Weights of a small image classifier.
Model: 48-pixel images, arch swin, activation gelu, depths [3, 3, 3, 3].
Data: trained on rendered landscapes of hills, water and sky, 145000 training examples, 31.4 epochs.
Rows from block 5 of a small image classifier, named by matrix and row number. Rows with one number belong to one neuron. Each number is 128 + 32 x the weight over its row's rms, rounded and kept within 0 to 255. All counts start at 0. Numbers have three digits each.
After each neuron's rows are labels from the 100 images, of 14848, where the neuron reaches its highest value: "strongest on" is what is common among them; "patch colour" is the nearest of a few named colours to the mean colour under the peak. Only what is clearly more common there than usual is listed. The data: rendered landscapes of hills, water and sky.
# fc1: MLP up (model.blocks.5.mlp.fc1.weight, 384x96), inputs 0-95
# fc2: MLP down (model.blocks.5.mlp.fc2.weight, 96x384, transposed), outputs 0-95

fc1.176:117075083046108204106120180103155133089120132177103137166137113151097122135104126079139173084146147136208119153118071093124129125148085088138105116155173115126183156100091152124107138189101105150104180091104123153138153132135164097136175111139191129138111131174097117118056097154131110170
fc2.176:083153131210101074152102106088095113126140150102144115133106081195161159128137137188116137196111136071146135099143132129122101122127205176125138145133097103104117140138179087073153101100156158089124117152172089037168140137142107099101138095100103138119142133141149149134197106114158089178
strongest on: snowy peaks; noon
patch colour: grey

fc1.108:151093169159070106099146121114144119197158100108106087083105108142123141149155129112124133106112146111105130185117105050148205157178133102074106113159161128103125102117082158131121132058155100108073127193095170118170139153138161096115133123103129167146141141093081134209120157171169142179
fc2.108:138138169097163078145113151057163132169199176134098106117103139083117165119132154118080088071110108125174103158134088091119172112174110137089083156154179094145133113148091166147130115089136072155068108130135108153117143126120119089134105126173094155137192155108089115177166101156179192133
strongest on: water; noon
patch colour: grey

fc1.166:143123158099151136152111132083108122158131157156129114138159153141110133160141154152133084119185068147140077163123117116117167087105071063135155219056134100137135157185128143098112116132119128176119124092154093197085140130138186074111114135162051082184132096126124109170102093106160122155
fc2.166:175159118140109183148100113166100150095159087059129126120152116177118115099189102123122074105135140127119150131165144186093099153108146152178140093088075159149093138113194128088151140145142148130149203140181135077172175118091105124103066099096133076115119100137188177098115116098085130147
strongest on: water: dry; fog; snowy peaks
patch colour: orange; white

fc1.310:185130191065084183145062160144115105081103130116051156178137145146140152130142136091184107058128155152143164153067135117087144163144094117123117122156106103100130116098094153154131102159160068092142179057106092172125104117098138174092157119115175117113180115150150114120125120159123130143
fc2.310:080142161149079115107104081129109114160142121132171095125124081126120097151111115192101153193106172068118149086141143151159101110117141136139170190122109096129203115137148086097144099076130218087122135192159095092118149136146109099152159109135111126125185117133124157112166144112151034154
strongest on: snowy peaks
patch colour: brown

fc1.77:111166097100120106141086194096160152123168086131132124160068104156070155086188057061086079134154101066128150094135202117143122183129116123109186175094159134105133130134145117167126151115148141125123180169116098118111160122145165141142104130139091120083137084177111183081100154135143131144
fc2.77:162067179176141128112158163103151067161197149147099118100143126148139149121088165163109119151164082167133121179121083081120178107116163088082107175147134157152180151156107101082114150117121128178080125093158052158092112120102141135107097128110089137139150123072100091174160136090164105087
strongest on: fog; light: sunset; desert dunes
patch colour: orange

fc1.113:112123089212131099113130107127154123149143147133150127097184095081094133164112162120137181129146164168162075058149188143162155123157129181120153147091152119130133047142117132102137158094137148142122070202165081128114111146129155133089110162117104132213132145170137137123053085101128103127
fc2.113:196083106135169107137122153149141127121116133107087128121121212159136169105151130102146133084148116141121087182098136084086118145135156125120110058165101172155087166098103165152098151174107090154130158050083175106146120098100115152087137143128154132112055122114129116137133167166131222082
strongest on: night; snowy peaks
patch colour: black

fc1.333:164129148189082151143144083168194152121155094108115163092131118093135134108128139065136115103099121130125093126158157152054103132135054098137097166091161189056143089137148101106181146086151140137177074121116113141118142079157143149153138188127097159120148184172146111120102093150091080156
fc2.333:141098139129149128169123149086108108113129167109143157124137202164123162105106133121128176091141131174103123184097149083099098110103158098116113068173100152179143145109086143117070164167078121155145161042120211106146126079122081115132151127138170119132073119107105147116195175127115178085
strongest on: overcast
patch colour: grey

fc1.316:092159113170134109175104125136159124120237128118116123172110067162118150050162099115071166119089107101126148114130121127089165187154076193115109113174167119149099109144126143125153118093196125097099164145084137111122148131087109088213104119079145158125158090127112146147105111134118150149
fc2.316:159096151070141085138143080074157173168110164108139143160098153071092132137124143099127106138133096157157081079123129081153158144196113122133115122107133073125133074125091105188168131108045076157107150135142111174154137119176116097102161123203130121108144125116115122151178145190108193110
strongest on: overcast
patch colour: grey

fc1.303:187144177134069168127147069146103109128115131111160124138093102132098164155051115067108151032137145163151110152155096137101090137125183158162102172130151143121088075123124146148185110157165063103134143128080114121098133030099131144176138154105090090110122100116161112133125114135142139128
fc2.303:074117147144093087139094110115092120102152132121185106142131172158095107123104111181098155155145136090111181115175157130126126124115125136124134161101107115168255112119110104111110146112105210101118119201139107093058154110158096107126129138145162106131133154110125120095210178116148085157
strongest on: snowy peaks
patch colour: pink

fc1.141:127139142133163096159116191123170153137169120113160127191056111180053149075171092095092062133172051089166123144132148083133145175162133161114171177130118102123157144144155102128121133121129141142137167141108087137094158110125174097125089121137057109081141080117141154095130151081109151102
fc2.141:192076126153089119078156147119159087161137107159121119120130124145155155142123166084133091107154140135168157157111119054144181159142159084070111154144173135108147109146143157088096160083143073107079120137136095084124116122141162125094093089085082172178151124083089151211165156143179105102
strongest on: fog; water: dry; desert dunes
patch colour: orange; white

fc1.228:135062135138152160085096124151124151160169205151141133132129136096183140115118178129129083085084121108117082161124099142108150192127164123178141092117036093111146132138135184119146090116175121124188097135172113108105137130155148152114160133120165116171105090156102091103156106213162166080
fc2.228:096131171075083102085104114075112146136157120140166095112103088120110094145160089113137157140142146098100163105143158161161106095118133124162126182114158116152205099141136125116112114097134207133139163210136107150051133138152151094189155132184124118122173136125107157096133158163118025119
strongest on: fog; snowy peaks
patch colour: orange

fc1.162:178135149103166131169090125082135120149139146141119102164137145128119144160161156147124088129161056149133069173131113109106190096118075062114156205067116098148132136180145114093103102134122108156116135111149067179063172138151178074098114145154077105146137079113143103165140107117171129172
fc2.162:161171116145111182139117097171117136092161089083140093140150094180142095092203116130136096104114159148127185130154128181087115139104114151167142088113110153177125144126202119079129132140174184094148182152153155075166165121071127112111075126105150086123107098123175178100096113094071116147
strongest on: snowy peaks; noon
patch colour: white

fc1.379:105136141057143119089137129091137159159106079123118169104112134088113099164096137147155079110218104148150072147142107117205108132147177079107108153106118163065086170127103133117125112122114065185118125132199101148102110148142164148084155108139092109069140175182112136136139144164168108161
fc2.379:077111109100157069142172089111177142125110156144122144137058088084126149117106137117126209191104167120138106075106115114152151163184114160140106084129142136133110124098087079192151115111069133126147092178106156105149082136155104170122211144172191134101123141129107119116178148172118124132
strongest on: night; water
patch colour: black

fc1.271:138139148151118129156134125119183139160213123091116154129156071157125086067125152111137098093149072104179140135161094085140161187184106196138092134102140121124106127150116117178125096091115120177109151147136099148126198103116164080096059073093079105124158107116095177160135105117126175123
fc2.271:104108107158154082137123147084154129149123127137111190101139152143124125140087112130118183143151121096075114156160167104134124159132167112136151161124102153107168140121055129201105137120040135175094125085112088165152154048180085173106165079136095131181102107119119092144188149127164127066
strongest on: noon
patch colour: cyan; blue

fc1.164:112130109110124075121102102110160151140138147142094146113122014114179096046098131109130154141097124126129167096176162117150095143143187189128077124172100125093139062070100154150089104121115155093088120184121147129132109136121113156207153108096130154095179146126118157079172139139148152143
fc2.164:149109139132135165145145152109104152134118087131125132099201188165125101131110085092130079072182107150085097137159153115151090124113126074166131117060057183101149154141094161166124124115114086208102200096165157153124155119088149136072111101135122059187144151133116145130093147145113136127
strongest on: night
patch colour: black

fc1.282:123151118179115077164142151108146122135199100136170079117116031121084134040152105124046158139108118080090168148132121115124166158151131165122104142155128089159131055130122101172112124110173135120117142168113175151158172159102162118190080163130140098124152112120119152119118141088134155080
fc2.282:222136144062160133136156128085196134139134115072096130148155147115094116116148175118120104145147052204137077158134107072119194124159152116114133095076127109161075133109118086098087096131071079179112156128176091150133159128122154116086111117138116115122151101128128165161174127165135133102
strongest on: overcast; purple alien crags
patch colour: grey

fc1.158:147125095049129126097115140101133158157119133139103182095111139149159121186135141099141051072201143147156091145174152118151128151153153087125116152108133145027081138093131178161105152093119070137104083122177139136132143114150167171084094074132056121122133137169133113136107159137170130147
fc2.158:132115139160182052161149127066195129152192178137094096133101096114104167102120148139067162150120108106126084117132083086139184136185102146117105118140118127141182118149065083181127103097089101175077116159105120159086157097134111123114175145174137130137167161127097089139189137131142159115
strongest on: water; snowy peaks
patch colour: pink

fc1.8:119170106146115116137125099139193119111234143141115137167103051157147144070157096086101159142097091123125134093128119130082171165176091194123135118167177097148117121119127144132124133082165128088092139161089134118096118152100126075220094127088144163129170088125097158144084095118138132139
fc2.8:114074144104154097129186082101152155158087147104136167168097160078101150149106134104140109147144104138160096078096128077173145152200148126120109116115135092125153108134101097181194135117039076150131139115129114166180109103172112118077164115181136133091115136100125104160162156175093183081
strongest on: overcast
patch colour: grey

fc1.34:107139125142103149103100153079119145146131089120125091090139139114116083159142139131140084088213132129179102136119066134185119132113133071131100144072143179113062205164165145123148122090189081153121162119188134139080134131125149112095156095123095088121153158192120156135144133182174089170
fc2.34:112128102045157074146187085108160164122089130120121141127053138064116164130132101126144113141152153132096120093165178109148132174168159141130128094114100137124086088068095099150101151132055119115120134202165147084200099142156152169126158130153178142089100133131134142100169168164113152098
strongest on: night; snowy peaks
patch colour: black

fc1.377:168155115127125190145134161186185154081107087090081162165169111146142139140077141036167190065149157172149157156094158102081130111127109122117149130092179108117099127128091160113135145100094118145062117122092090147100121095132150118143122182118132144120111133144152147089084090196085120146
fc2.377:084096114207108126128122111103138110130170175077147098126111138186094193116131109171112142185090192048136107135132167149143110151114182145111163142124088145139178111099137107125176099111121154106104111143123105073202132130129076115070158088097132121115108137105160120129210135091119079124
strongest on: overcast; land: snowy peaks
patch colour: grey; pink

fc1.350:117176156140130127170111127119153113137175123076088122180167084155122094095134161127156107081099083116135135137143081116146160131168084176171072094085122125108095126179075116153136072133122129151109195126104170165119190093087163107137091136128144099144129113113096154124040079146125207116
fc2.350:114140104136149103134070147081168123163137146140105152160187063168111111141134136080079162182056100071112129094150132125118134127153117182148159180130141065126163085139141106167094061109049167150112125119100134172143159078149112126180127104163084150186147097139113144152157123118163121106
strongest on: purple alien crags; water: dry; light: noon
patch colour: grey

fc1.279:094172167168116140167171133115142118126139141066114130155173057155083066091115140116186101093118088113154131143121092115154144143169093179166088103071134130112131166178079106189132073120118091168120180143094156145114202096107177119108091139130140094140134145112102170119078098133103161101
fc2.279:105145107141132122125059164097147117155140129130077160136218095197131152162103118094094123154079101064068102116160151142105113115157140167160175173121101095108152115137107144164120102143038175175105146101110130181130173056129113126177106103148099135202122115127128126138112100127138137113
strongest on: purple alien crags; water: dry
patch colour: grey

fc1.69:157122108085127131134173070079114166156126150126127143150086112124094085163205131127134083084171155152105145155197144115148166161157090092156143128093113129061065127105100161123159136093095095139102108187165165142149163122110177147086076085109097099141137138106146134118116215096121168156
fc2.69:096096146121184095148188121133112116115108130166181057113075177102124170129144086162119143160166136116113103121107101105157099127102150106128148112181084172158195171134073098127098137112127148129108126141117154090179074192091182142111215187147156127106123177125139099095151156097127103124
strongest on: sunset; land: snowy peaks; sun or moon in view
patch colour: pink

fc1.100:154141109129176090174146091073157162179135148145094125182094091120137093090145190137140138142168080194171118158126091081130168138155103108105091124123115123113125122138079097128120035102135109139083126173143102221079139125129149143127164140137128102065161147119136114097173185123115165149
fc2.100:098133112153070152084130124126119094150109134163095125083159152148202101176113139149190127060144192135099183142163141154149111104121132104137105155145123206096098154122110204098075140097156156080107117109111161098131104096121126147134115106081114181214103147083081099140087126131147117125
strongest on: water
patch colour: brown

fc1.276:108097057153143147146153193106146121124165103107131140098111100126111069099156119103111163072181143108132152184170142101143182190145113111105076107111166194095060155089119143178170140099155097149107124117134124153124163069095116178099109104037117139150123129119141134132133186098128126094
fc2.276:161109107130159109159164155097160154123100085128152119152160122139099090108137107148138119185181097147074125174163156098130143144114142095159156140049045133115170119102095059144086097142074148156128172120150104191129180098115142171112117155141120070119101083128160164104159187089130124070
strongest on: overcast
patch colour: pink

fc1.285:096169086145131133178082117135155140123230136114117138188120119166118129080180130142095130113096095096123140094142111128104160154162072194139126119140150133149077123146132144086162110100144155106086171133104121130112159121095126077217077111101143133128151066141096121144081072112119205153
fc2.285:119099119119149075141096094054180156176137173114110155174113154103124117158149146098102117160110113126151101095149127098144162135198110135135136139102147073117155095152103106191162100096053108153101157108120108172157161065197091102077160111182100127133136118113112108155178144157134195088
strongest on: water: dry; light: noon; terraced slopes
patch colour: pink

fc1.92:085123108138119151134155133112131091157081131153168134109152058100100125120130164121152133202162170103133130140140151147156165099089171161126146155130145103149109051136152126090146070060104146159100071161158105132106187158132122104142125118133143124152216162112118150131042054087120091103
fc2.92:213135098122173098152150171142131146104124125102075151154125201116133172130128146086147125072136114174110093167113125104095130145124151107129104083126108175126097167120101150149092169173115070180120147065081166103174105096089129181084133139130154117118043127113120101135133151154128200086
strongest on: night; snowy peaks
patch colour: black

fc1.13:074151092157088123120118176126125171119092126106156179157122118182123076168140124095159117130145143079169144112150173151159094141129144142172121153121146083075137165072151128210107120113129123103150127102094166143152170101231140166147109075129070127079107083170116145098099150117130165086
fc2.13:108130124119148110100110110080133115129115202159085127143086135113201108180153192156174189127109194157164151147110088147157151105129080100110093116163185123137165174117134113144127128104125129073120056105089124158111094088176090157101169135174128172086087119106096072129132126131151174106
strongest on: fog; noon; land: desert dunes
patch colour: pink

fc1.359:207139120085144135123100102096109143157098116161132124167178132101150126157155189126119111145136077184140083153124129117136171088121102083082146239105149076118124095173144123102090118118106113128121092115170093166066138145179135124151123134153052116137153086154119125168160094146196115147
fc2.359:146137092118104195138091140181096145074138067084160152119158152178109149118166086096133093117133133116095157116156187182076089159103133136173165113096104124163150135096202134135135177159122165114164162101147148074182170111129106137122082103115134082131084082142174185112087125113091121114
strongest on: purple alien crags
patch colour: pink

fc1.154:098106078159127093131154128108162164123132134155106152114117052125161100089079139085129159129141125135150169095187164128158119178131182163127060103178101140096118075070061163184074111118139144100092141156102124138152117121105130185200152111103140151112154145132096138084143166143125192084
fc2.154:147107114129143158139128126088086146149122107137123127110160178180141073134139123152128076109188151142085146146193152136149100130100125081175122136043049184114164161141137127118143116104127136174099185077190134177124167077097138149065080100121107059147109119107143137112101161089113141112
strongest on: night
patch colour: black

fc1.68:131149119122145124173080095143179130133192166131122138189114111165126132083177118151101129133113077136169134073132088142104189159170077189145142124125164096133095131162150123113136119093129146121099136135105091124099149119095108049195072099107129152118150059136113138163058056131107174152
fc2.68:106092089132148103125134101067171144150109170118108187183094147125134104164129148077141120160126142110153120099137138088169154148195110121132129126096149121113156135135109097191166118110030099142143150098108110153151126053197099128046158089161115152135100108101114099148171147158120176070
strongest on: noon
patch colour: cyan

fc1.241:124148121111174103139108161113160189135164134118121171183112096095086143086158069064078062114134068084144138090180186101120125184168142170119143172115126094130157085160144150158099117127114117148117177161144105150130167127142153089135087074141091125099190087128138183088126134123111174113
fc2.241:150089095169158094122171160087157127148171123158119150114096158132118143109085115123073096166196096123124131144150137040164148152133156096089130146143118195128152121152086138149138151084133078197084140110172056140103093112111101129099142090103101138154197153124097124146203149108162128087
strongest on: noon; desert dunes
patch colour: white

fc1.99:124153103162154079169130137069160127149162148146135152190061073169066143051186142052077107100140098110128157160120162088135187158175125135126135175128134090104118129136130142128090109105135140111120130163097169144114129120115166145207086131121096119104144079095127140092128193125112160113
fc2.99:127084151102124109096213090136172114151106148144110131123058204060145163159089152154153138153136153174136127143097109075163158140180162099093109123154141164134107128106090111103098147109084103111126104138127088093208081138148119137066168120131141181126104130096114076163185151161151135099
strongest on: purple alien crags; overcast
patch colour: grey

fc1.371:144087153153106137125108178118147162142144102103124166074106128148103149163127101028081084130206101108164110163157179069123127189145194106095133163127134093102154103114134156140117149114141084169128163129143090140154149133194144104090095076091055109109160092141136151148125138112151163095
fc2.371:154117111143109105141104198074111134151143102146147135097177164081077143109089112107035150099156111077068091153129144093121142115130112116102114154130129135123121075132083197205155137108126094198089133096138114128131137122116085118133175118133122138198192155156109142169185122161172116117
strongest on: fog; desert dunes
patch colour: orange; white

fc1.62:184129149113118136105099100108124146158118113121107155161164143109134114158146179094140072130147069204181079160138116114144145098139136084080140199123154088122145139147146117113104136118098095147126124110187071157111148129193139101111120101149019092100149090166132110194160097143181141155
fc2.62:183149105085103152165099123120117158089162076060141115103157143139084153099189085098116083104145129133092127123172180154084123149139126139154160089060088115168106123073163134135143159135106108136137181161192129073156212125113119107118086111147139070124133096143169199109137139142106121143
strongest on: fog; noon
patch colour: white